Rows from block 2 of the decoder of a small image VAE, named by matrix and row number. Rows with one number belong to one channel. Each number is 128 + 24 x the weight over its row's rms, rounded and kept within 0 to 255. All counts start at 0. Numbers have three digits each.
After each channel's rows are labels from the 100 images, of 14976, where the channel reaches its highest value: "strongest on" is what is common among them; "colour at peak" is the nearest of a few named colours to the mean colour under the peak. Only what is clearly more common there than usual is listed. The data: fractals drawn by 1,000 iterated function systems, in grey.
# convs0: first 3x3 conv (decoder.mid.2.convs.0.weight, 192x192x3x3, each kernel summed), inputs 39-77
# convs1: second 3x3 conv (decoder.mid.2.convs.1.weight, 192x192x3x3, transposed, each kernel summed), outputs 39-77

convs0.48:124100111109142074134147116094122153133123157142129088155135132127110120098111114117100095162122120086070130106099114
convs1.48:118115094117099163148138096114145081096133119127144174126166165143134162149192109102156148159146150160113156127113186
strongest on: two maps; sparse; dark on light
colour at peak: white

convs0.79:087111115128149117108093123137128140107134130145184114130140139157149138096117168139133144139103132129186125086133129
convs1.79:158135128164068105139131133157137110142072148103108162160098124107096149071117192121134135106123080138121135125132111
strongest on: dark on light
colour at peak: grey

convs0.98:129092112155137223115159092096096139110130170154122099122121111151118120131095070106116130128114133130154119097093104
convs1.98:113162165115108065148116103139120165097142127138145100102137137106134127096136143157149101098172143078114140156109107
strongest on: dark on light; sparse; two maps
colour at peak: white

convs0.169:137144112114136085119107128079152145171123149107104105132134107107116137104108141156080142063156101114043116184121117
convs1.169:136198167149058150104145136142144157138121153130148115172156126142141115080097148098079142125168118098149152142134119
strongest on: dark on light; dense
colour at peak: white

convs0.74:106122125154143113137109141127123113134137173143052138163106102165102124126132150143108111126136111120108158140094125
convs1.74:102159128149119136112159121112139173165150120133127099164130114138127094103118141095151160104138128159106129120144116
strongest on: dark on light; sparse; two maps
colour at peak: white

convs0.127:098056140104138124135128121133126157089144117126106090160069109097112125136117106120108089133137130117081160110116106
convs1.127:096115161099156144115094159164144085126121131144158192142115140140174141137105137143122193123159128104179139152096147
strongest on: two maps; sparse; dark on light
colour at peak: white

convs0.118:130128145128203167136102125135117116101113137172130116110098120081136137118110148146126108105108121182168118121108139
convs1.118:131119139172067118163149149164081159158129111114118113170151136135133147148155175091132104136136106147164105127167167
strongest on: two maps; sparse
colour at peak: black

convs0.123:097164122132120141132142142104080144108152139115103124128085092118136158065092152139120152110138104107150100130115117
convs1.123:117180094090083068134115148165106146106135122152138126157125115118125115118133131149114185141115109109152087131153119
strongest on: dark on light; dense
colour at peak: white

convs0.170:162134126101125128108157116158096143119114119112112118159104119120110143123105113218078127109088100115122138131115150
convs1.170:146163120152096138108140140079135107165173158123136118179121086141120148122117181139142141118084123127105162162129093
strongest on: dense
colour at peak: black

convs0.157:134126118136136128134094124116128117131130117145023113105126108118132124105113110089102134122094079118117113132144120
convs1.157:148100166080097113116167109151148123110164127113149074124071150131149104152133079130111107146130145116156160135112138
strongest on: dense
colour at peak: grey

convs0.39:123089148138132082144132117133120159102116116131134108120124121141097088082162092149106084126113095106044051143100148
convs1.39:116168133138121093152147153135083138125127164094085158181144135128129140132117139136085123125131122133118122153136120
strongest on: dense
colour at peak: black

convs0.55:108132138116180180124094119143099118094127109122121149099083135147133125074140117111096094122092111180157141107118112
convs1.55:120139167139096103100141145179135119150133152156084110134130108145113145105103142111100126165141123087130120105161171
strongest on: sparse; two maps
colour at peak: black

convs0.4:132090168118111083108158114136094057129127110104123126148101076125109125144154100089070108093118107089052098135113096
convs1.4:128124115117127164138128137102148112124128106100107100127148099104128152164154165130161110167141098168134122109081131
strongest on: dark on light; dense
colour at peak: white

convs0.148:125112116146146159122113130121164131141105112144056099129122128117150127143105120138141176114126123112138111110138131
convs1.148:105102124132114116146164154170110128107158144114082165134139114122125164149153151123087074129120144088096139151086149
strongest on: sparse; two maps
colour at peak: black

convs0.191:086133103143109097124118118128109129094139137138104113103103149138188121083114130108084086169088094126094145108151124
convs1.191:121108115092167161144155139087152132146171155140170164091092073130108151135123103123165152146121103158102120113082126
strongest on: dense
colour at peak: black

convs0.166:074113124106118147176118086141120167155118115097141100137081146115117129138113118114121088075131134174108123139091110
convs1.166:136127169149148128154138153189146126164147118113135117129140123107137122130100107097118153130144105143126130120155092
strongest on: sparse; two maps
colour at peak: black

convs0.24:124129118091129184122131103097138121118123115118099102099095130109093116152145102142166150124101141117176103110117129
convs1.24:147126132138099073180158127175069154130067117116142136133127126119160151117125137109131055134148152160121109143114096
strongest on: dark on light; sparse; two maps
colour at peak: white

convs0.143:118130135132175126116081116115158141098121146096120116106120150100133135150099121093115138171119186140096145134123124
convs1.143:139113127164083133150152117141117151136116171149131131120144135139156136158147147122121090124126128136140112111162129
strongest on: sparse
colour at peak: black

convs0.173:118122101152155153134133110131118137099121120116098156117100103121126119127113078111110157133122106127111123134162117
convs1.173:138101110161113070153120140179098133150121122118120120137125120112119155104137145106113115134125118143132104122113113
strongest on: dark on light; sparse; two maps
colour at peak: white

convs0.86:107095121131181122121118159116081164138118122092103132110123142128125127124145070147135097119108166152113103147108077
convs1.86:133108096128099114102171146147088147123126157173127130175110098111104091197158157091134126133143132174128142141172141
strongest on: two maps
colour at peak: black

convs0.115:113114102157138143102161152093074109126110156125115098110077098155093109099130074114155121072136130145098085141100108
convs1.115:091102159073156103117123132156137135107176120146177136065138102119142106120142095153117146129099158085149106171097140
strongest on: dark on light; dense
colour at peak: white

convs0.93:149096153141127098122150132103128129133122169097124103145136129149073116109132096107118087112110133139127135129121093
convs1.93:123171091086125123123102154123072114137135133134128203135151113119161165142166130145112191124122118124174093161117158
strongest on: dark on light
colour at peak: white

convs0.21:134105143114127098137118143079109156114141119137108113117079083110134102144088136131105079146109104089093148093118114
convs1.21:085109119121141183130144113118147104125153103131147123123158130142098120106137090121126178143131119115153143121077146
strongest on: dense
colour at peak: black

convs0.58:088109126136167151125116123135094122151136162132143078132089081123099117131117103113136125153138102146150127100103092
convs1.58:145200139141114085148110129134131128100122113162117118123140140157115144100144195163105109072134136047096161142114089
strongest on: two maps; sparse; dark on light
colour at peak: white

convs0.134:095155136133160173116103127114160124158092183133136128119088120156113118168096082120129151113103088136156097107133126
convs1.134:137119134131133092119141118151084146108131102137125098100127079100123134077110199144150091111148113123122137113099121
strongest on: dark on light; sparse; two maps
colour at peak: white

convs0.69:096127105139169153127119138131133143139118131120079126117088154125125115125107123141120165109130153164101100123118091
convs1.69:173109119151088140141162110154114114136133151127109139118138113145146113136153119112139090150114111114174141170115158
strongest on: sparse; two maps
colour at peak: black

convs0.59:116161129194124090130102143092138124104095103141153109101093133188131146054091143121122142128113133114140097114121117
convs1.59:130139101115081146154132138083109097116124153143101150145151117128152164101129201137116144131115096164107166137103156
strongest on: dark on light
colour at peak: white

convs0.10:096093164142128116133153163105145118110130157133135142135081112114085134163111112118103071141125086126073127114121126
convs1.10:161120111105120164141101142166090160133129136114129143156136156150173113131168107092111129109142148100158146156139143
strongest on: sparse; dark on light; two maps
colour at peak: white

convs0.181:108132134162120102128141125151116104098098082108128128153126139163125124039156122121111105096104136129127092136125086
convs1.181:086127103122102126110132124129106103139135117133082134132102114146133142138125145127119155143129125131122122107135122
strongest on: dark on light; dense
colour at peak: white

convs0.145:156140142118147101131116156103128160156106128118103067126050147151105113084184142184112163142138121148118112118112147
convs1.145:145142090135075121119137148124139114150120146159136143110133145132115149107147145141136081118086150110129117172111130
strongest on: dark on light
colour at peak: white

convs0.116:155117114110116097121152099142071138143125167100090133119117090133119106076132136148119136147103094125082120153103122
convs1.116:097141130136134078134138164170144151153165183140107131121134119161126119107140118100078122129115105122105121098139114
strongest on: dark on light; dense
colour at peak: white

convs0.13:112107122130118103135129109136113127129116156117007133124123114131129129119124155126117129135127114117099133119122122
convs1.13:087119115128155146096146101095139142164108099107099094123115106108106145084121142104147165153087148160123103084130137
strongest on: dense
colour at peak: grey

convs0.52:131152170127135135165139146104126130110168132147156127153132168126143149114141140160172145199161154133163134141137134
convs1.52:138176112159130115121114126100146118135101108094131123145127120130111177142132181127137155077112114151122109102077100
strongest on: dark on light; sparse; two maps
colour at peak: white

convs0.75:130099141138132084116151105117151143117128152107153128137119132149077136118119100115070090107145126121080138117135133
convs1.75:106162130111122121134124156107142131123139160135114150130131158152141137145137145155123161163102120147168070188111182
strongest on: dark on light
colour at peak: white

convs0.6:176144157137155126161115126161141134148156100151115135162134165136128136136126138161167118109152166163152142147164147
convs1.6:117156136155134165128154155086129152156100120140120160133118069092123154136145054106141192149124108091111107126099145
strongest on: dark on light
colour at peak: white

convs0.156:147139112144114112104122122096099151111121119145079139168061096127104136095104077097092091127177073146092080120128088
convs1.156:092129105139107121156112126170163116164125124117099155113188146145125154118119172122093141152138124159111097102131102
strongest on: dense
colour at peak: white

convs0.76:163099134117135081119121134109141151157104143139046108143103127110150095116129119135125139108121137147143133098134095
convs1.76:104101132110129160114111126128111148106175134146129142118109103133160118135147111125141109162107157192161142146110161
strongest on: dense
colour at peak: grey

convs0.182:119140107157123134138131153117117160125119117147088123117070139125156122113097100112100143162100130091093095133122158
convs1.182:102144113130145185138112133119152104142178149144153143097122087136144137146131109093133170149137120150149134137118134
strongest on: dense
colour at peak: black

convs0.160:171125118125122079114141119112148108177093141134137115113152111138105116148130148114110114120107109077078119114134119
convs1.160:164127126120093140182102133073125138129134155094187179140178142122162154146147142098116185129125110111152133123164137
strongest on: dark on light; dense
colour at peak: white

convs0.0:148113133145161158113092115120131105164116141100079133155107101131104144129106131150125132152147126096132130108111135
convs1.0:137150065144115116167164146129135175170168153168141132134102097113162115137134083073107087096107106092101104107144157
strongest on: dense
colour at peak: black

convs0.108:155144121141125124126116123105100133122097124136066166139101130140084109116138111140158076091124087117112094141128111
convs1.108:114118122092132069128127098191122116148118121120104108127188122130125144093151112136083113145150141079123083123120102
strongest on: dense
colour at peak: grey

convs0.132:125067120141141167119176127102102149125119152145124148146124144158132113088124107113113075158127147132098115117110117
convs1.132:104107090146161145111124140126142134158108117152110133090120115140157132120143060113102189123146113129135171133115137
strongest on: dark on light
colour at peak: white

convs0.106:134094141178177043124127118091110138117109127109099127152170154138136098128143156128137114152111097115130120095083093
convs1.106:137098094168153145099169160145104151150160123122112141079094089101123141120163106124126109128113079122113171129107132
strongest on: sparse; two maps
colour at peak: black

convs0.19:133135154101136154106114121114159126111122115125121089110075100110114106106147074131112153111118128104091089148119109
convs1.19:182144129181114104115154104141082163110109162144155114145107140178142127087111168149148067159129092108188166162102126
strongest on: sparse; two maps
colour at peak: black

convs0.174:102142134124145138126127132114087146106115151122021145139152125149114155093143134131132136140127140130118113139115124
convs1.174:148080108138104098125153122161156139172136118156100143095129128088136083148154114113103103128135113123095108124123142
strongest on: dense
colour at peak: grey

convs0.85:105080155127122121126141118122121136129139135127147104133081101132099105135139112131108122133145125100119147116120110
convs1.85:145161149143093111116129104129133102104117131149183152170134151174109152130125154139146125096112135130169137129114104
strongest on: two maps; sparse; dark on light
colour at peak: white

convs0.99:162143152108157153139113127151106152139156104144118121177131146116145141157133151164186139137148163148177139162130138
convs1.99:075144148134105142123128124070143156122101153099098098132131119157108145089132121104146163144131118110122103113134142
strongest on: dark on light
colour at peak: white

convs0.124:121146101168180152122118104097133137163113143119186106130107127186142114162107135164129150123111126093095127117103118
convs1.124:140117154180107119137135134139090149138103117116144140152091128108138113115108189135133117095139105138135143114101109
strongest on: dark on light; sparse; two maps
colour at peak: white

convs0.3:095143148118110069109123133135116142141116156121052134157088128073132116102135181122131115153117143116055138127125146
convs1.3:131097131129187174121118157128157123129162135121119133099108108102125103125173070110152160107109149152128081137146129
strongest on: dense
colour at peak: black

convs0.91:128136143132150119128122135117144138158115172140026143127099106110109100139119141123139137089134143115105093110107128
convs1.91:151142105159111137115125125109084140124129126140125122135079138147119134097135083106112108122099140134164153156114137
strongest on: dense
colour at peak: black

convs0.183:075103103121130087134129125133091099131148147129093107157136106109140119101127141162084072133112129061070140116103094
convs1.183:141099132138142186111165134117158140122176114153153123120141099144132099153142092083131142123125093118097154153122133
strongest on: dense
colour at peak: black

convs0.105:096141102101114121132118063097111100121136111120080125103105117130101149124138117095154067088109143153048100126108112
convs1.105:142127115159149123148146141141110118136130144167154125132134097106145141131128147113110127126138094114161116106145085
strongest on: dense
colour at peak: grey

convs0.141:093125124134126128137133101114153108125112147172082129136134099119160109129099118106118133113128110141137087122120105
convs1.141:136107112137123148093152156154124159090144126098137170151136101125120140146183126099100169123133149146135146151129148
strongest on: dense
colour at peak: black

convs0.43:119141100147114128121133122116138146156108144126019149129060096127147121133107067088126094095149120119107101129117084
convs1.43:171152116137148101109148094155124158110139137141091129124162131139099125091115162164067124133169111124136134117093108
strongest on: dense
colour at peak: grey

convs0.41:114160115119125102141126129106090115127139155119101112142101127133124118131135076145142132110123114067069129136107127
convs1.41:137110100135092135120125095109099133143170099148128138130127141129117156107149062096091120136119118122090153132119150
strongest on: dark on light
colour at peak: white

convs0.57:127112108136149109111148107114132144142101126122067133137100146126097115118104117116129152100138094126110092141119076
convs1.57:150159155144129088157114131188121147157141107114126140096149169133136161075143082118100116122142122092103058131142127
strongest on: dense
colour at peak: grey

convs0.94:144120132112138097113114129079085117144098147115108127122128124118106136071101085147100094143110123110142123125141114
convs1.94:147118105142102127142155140107138128116116113127128124161106116126114127142144151134119093159112131177113145103141115
strongest on: dark on light
colour at peak: grey

convs0.117:130090141136113132106122140089105137128090116112152102128109118156131142137114122114072137132121142118054111130157118
convs1.117:124114118111177189127121158104128143138164127152100113110112125095160124156119123105109114128135097175160155109115121
strongest on: dark on light
colour at peak: white

convs0.77:099137103111122109108158081126125102139093135108058111164118115128080133096148100116119125163141148144117134137149134
convs1.77:135129167089080141141150114116130149116154119172160115136138153127134124141152129152139093141135113098143099118119121
strongest on: dark on light
colour at peak: white

convs0.8:150091095120091129139105138109115116074118104112108103137136083136120143114085102106072079169118142121079086103122137
convs1.8:123118108123151118121137126134104113116158099088128134143127126100117089159081116131105127128123082141140151143138108
strongest on: dense
colour at peak: black

convs0.62:141126140137125090128116130137108100118134133106092133126113132104100128114127137159142110126115155041124124147123120
convs1.62:142093081111154146137166175151146136132162151148173144114119088133156118166180117091151117099114099124133146122121147
strongest on: two maps; sparse
colour at peak: black

convs0.68:110171130113115135122109113139108102105131089134117136106061142132158131088140163113136121138122080125099128153108154
convs1.68:141114165139135131106171161177155112146142114118152134092164091107132136095142089118101120152109093083120073139117126
strongest on: five maps
colour at peak: grey

convs0.149:091146149143080117102134072121095120145117097111118132098083098119160137094122103128174105162123144122101119129133102
convs1.149:147124141161121130150134107088131137122155115186094152096103110181142151125152097089178134129112129138157149163108127
strongest on: dense
colour at peak: black

convs0.11:153119113119134134127140096076154104150108136119144155109135113137118133140124096145123107132112088128078128130096148
convs1.11:139113113144129121134164125147118147089143124143162104101109120127139098109126085094125151134155122117188169140139111
strongest on: dark on light
colour at peak: white